Weights of a small audio frame classifier.
Data: trained on melodies that start on their tonic, played by one synthesised instrument, 149.4 epochs.
Rows from block 3, named by matrix and row number. Each number is 500 + 25 x the weight over its row's rms, rounded and kept within 0 to 999. All counts start at 0. Numbers have three digits each. After the name is the row's rms in percent of the matrix's.
# mid10: scale 2 width-3 conv, dilation 2 (model.blocks.3.mid.1.0.weight, 64x64x3), inputs 0-15, a 3 kernel for each
mid10.0 100:483538528476507508503518513478507490479514535519489506427508538503469520497473512522465504493452496491506506484516486485551503484509521496494510
mid10.1 094:499455503522515564502496483463482457492526482499461477478544514541463489557498530522531503517534520505459490463519515510534489527449468511482523
mid10.2 099:478486514528488466531535506526477519482516473482439496494535486501469478488454529505475494507537488522474525524483486516501510501512517501507495
mid10.3 115:531473526536457473530484521463533491516540465532512459488501533482438538509494523463514510483520464511469521509515463520459530479533505509518481
mid10.4 099:463509508489519494458494479501485546504500507485480515478465505490526543483471522530487483540441526525510574538490520553514509502504474535485529
mid10.5 090:556466483481495476469473518528454496491468475520507530504465482549509525498522467534444486480480524484502479500506490458477486516526508515485467
mid10.6 095:473482467504484535513499478472467501527503492520440481502523486469512470554524489495535489497498481518529507522581524473508501501524526502552492
mid10.7 093:524486507513432521491498459501463516513492488518527528498493550486471465478573496478555554512499486466482537474540513509525534531487490500527480
mid10.8 103:499461520536517451470468494504476496503503505499491488522452516504545460502495484532502451517554446502513470500495521515498521493467477512522486
mid10.9 107:524487504527488487439546505491508492530454510515506493544520485519514499540491509490522494455527540562468505490484512477541481494478520504472545
mid10.10 101:495498498498549506484510513486509506485518502489526474426505491490486517464515532496506456484507469495512486478462475516513516468529477469531490
mid10.11 101:526501469499491473506467501509496503465479468509552525530538506472506444519481525519553471488470508515555448473531501521473473509503524485480502
mid10.12 102:480496494503542499468512460503551496493498529508479491523552516474538514509479487493455481512513487522476508467500529512465472462516453499527490
mid10.13 105:522489503547484445534507493520471542472500539529526457514539519530498520516504468502529520486514494474501487516542486540502490503477520536457526
mid10.14 095:536508515521529476534446475514518468490558531505483489504500501509450516452473432517473472507506505448535524490478514503523453500476540496557504
mid10.15 094:507460528508539534499473510469518526496513480483522478524517512499532489478485473498497514482475535518460487459514486519508486475468480503493484
mid10.16 089:509606525538485536483502489520489468505503521472481488533494495475445506521510466549494510490481485494498526466458520506511484484475493517532498
mid10.17 100:500506518517477508508483488542469459509473527535518514527506505478492488467542556495494503480524507526497480480520530502480453506447486562440522
mid10.18 109:503510519506503534485528525541485468505498500495493523496479504485530505519536483503485531492505505503507468558451510511495506480510487489486483
mid10.19 102:533503518521514517453528486522494488512509514517478460543516494527492482496480517536479491446565505518496480544475494461534502506496514519496499
mid10.20 091:517555483490475529492454467488491468501475507478456481536497540480539545492504523528502503513475543500540458506494487496517533493503452509476534
mid10.21 101:478544490528514507534514506449554483460544515505524493482519521462492466519481525507489475502491479472520515511507466513462495485522534462543460
mid10.22 091:487468498515524529495524497503525500536475471489470491492445453504494493505538536455471490520481476515475509480472507515498502542497479520485526
mid10.23 099:519498520493511527512448532506543504477480525526498497499510508525465480505520462513519479536488502511497506511474470532510502532473468519506507
mid10.24 107:472504489473484563489529481483486495485496538511510525518466501523468482511495503530453549493520467535478512491475529511472504464511489483509523
mid10.25 085:477538528496477522496499526498504488526539529524491499488454522510519487548479496499500507494518503491482513514436464501498518483528459513505454
mid10.26 100:479526472521515491480520486489521458471547508476528479485489461521480531505466522504520523478496496470464485517509479462557512532552483480523522
mid10.27 106:498478501518548478505505493488474536497490497506537487504470504493533491486504501493492512499487489517525474510493521516542462521451525530496494
mid10.28 111:526488471475522503486494498533512463532492497558466454521488475502533485536472471504521485510536477520506472497505498470520501509525483517529478
mid10.29 106:490507540494516480494486512504520490454544509482510487464473508458533467518528509483537514477482500494487516516525495489518524555474442496472518
mid10.30 097:518476470536507471495527490503537471459524482528528497525466517542524468510474528517476489497500481510516504491453493489545503557557488491519479
mid10.31 101:483470526486503537506508465513476515504533497494530453493453474536525470520457481481481509524498515504449525509492510505469541508492473483493466
mid10.32 109:486505462511471489525478511537476496506522502492470534486496506486515519468495470494494536519487495467499516508488522538513481536503509465479504
mid10.33 098:525462511531516500506514493537559488492537490504477468496447505482506531514539492562471428495498504488542514481519499522456523488523463497462513
mid10.34 096:496544493507543516454511484508560511510500511466477518521469513504460537531490495537509450470540483504512510486520500528456508499494484480537474
mid10.35 110:489459528481475498490489584487494508511548493480531491479521521520552456510553463506533473495491540498536435501512468498491507512475510515452515
mid10.36 102:488503526508520526544476507456541522513523519505495486517480496487541524523522487518477504534518487477493488500508444502436479542554481500502461
mid10.37 099:493547477510519483494555522481524498556446489530479483555506511550470521505487479529471517492498506520476482497517508512480515460488481467529541
mid10.38 103:499461486518485506473506511504510521489479498511473473516479503490507511495508479500496507438557510488521503556494485489526524474533509488496490
mid10.39 099:523487489476488482519532443484493482486476520523510470489514482500510533503526518515450477499517503454514516504524497523500492529505501537515487
mid10.40 098:487515455511494465501525478489492531519500492464489536470472522498506478455610511510479511495465505461489510500458493526493519495519463499543525
mid10.41 101:478527495522480539500447507470480548510491483518475486491549454506505501515521456523503523493487498521510478442530471488513565495471508500522515
mid10.42 103:491473503508477463528453514497482509479502483449531517487507488522509493485527512469495536531460497462521526496496492475523510540484488524462525
mid10.43 109:460498465482506490483497534492513518487571483505524458461526471486513480454498492482523516472512523494558496464486508506427494477521502513552502
mid10.44 099:461527505512480504491473532488491464502491464508499519523499498523475523505505486494509545520451489463469541428524531477454504527521496449462492
mid10.45 102:524517489507527496512483477472552489520482466531458519464500481465505533481512493508484536515517497452505519502490518498480522513514539483513492
mid10.46 090:494508522534491509517501465497467548508501485481486519507514473523508495510460490477538493490497479482509506459543473519497485502487520532513508
mid10.47 096:484494531545458517488500476517502475475450510520526432486484501490548468458447463530517490554471489475517490513480506493490479525450510526521529
mid10.48 098:468507489523461459533469504519499492513515498492488527542477530511481495455544533512512456485508533533482481506525448531465467480506518527481487
mid10.49 100:478473496476458509545481528495512497523491490476526505478475513492500532479490512525488493526514490493524503588482496518458451510510489502494486
mid10.50 102:490474526490515522483527520518456510467490538520491485505484488518486485464494524482546518512482521510503492433492469514486503534528486509470541
mid10.51 098:496518514504497478503494507512519474502516476499466501472565485512485508465530498441526538483508455475495502492546518475509536471471544522502494
mid10.52 088:489579471526460524500490466508513492532528466517579490542514532501461527483474512516528492508487493496527473505502474501487544458506484492499493
mid10.53 100:500472531489546522490528473482485541456529521514513507509496491509521470494496492555477472535481504476511500540488504501501457484533492511513526
mid10.54 094:514423481479442480477523516504475486531503495486575517490476502545510474454463536480524499500511498487466498490495463502496454530529473509489535
mid10.55 102:472498519451514522495519496510512495500488499471517486473503500483535485530506508499514519499499485461480551460576494483479518500500478499511519
mid10.56 100:511494480468509476480479477501484520481512511512497500498487486517476512503461551488488512523489498497486513471523483544467522514479520481455498
mid10.57 093:483491522498537470525508472504499562525499501513478529544503524511488516522483529557515518496486488534500484472475502475498488483488541479521499
mid10.58 095:524515505489499486495465514481501464507484526522488526512424511510500542513487529499492503514528482555488516540497485486540443533476506498504506
mid10.59 105:502476489509462465488513534519505492489517508530545460482498500482495542467493534520493509486549462495493513491473503506493504496484472483534460
mid10.60 093:492475503475512515528445496491488490517509490472472484501498510515484462492471482467480492504457479483549521492444496503505523472518497492518518
mid10.61 105:510479517503524484518484502480535486550492464493441469443499490487504529478522464536529510514533466510492497498547500508534511513490474520529440
mid10.62 104:481516483489485500548483493546490492495520542489477501533501491477527479460543524518509519530441507518511507530502505442571514489496498451542530
mid10.63 107:519446531450476533479496562473486525483459498493465497486485472561509490519461500489492501517461530535509513495508499518507506524483516529492545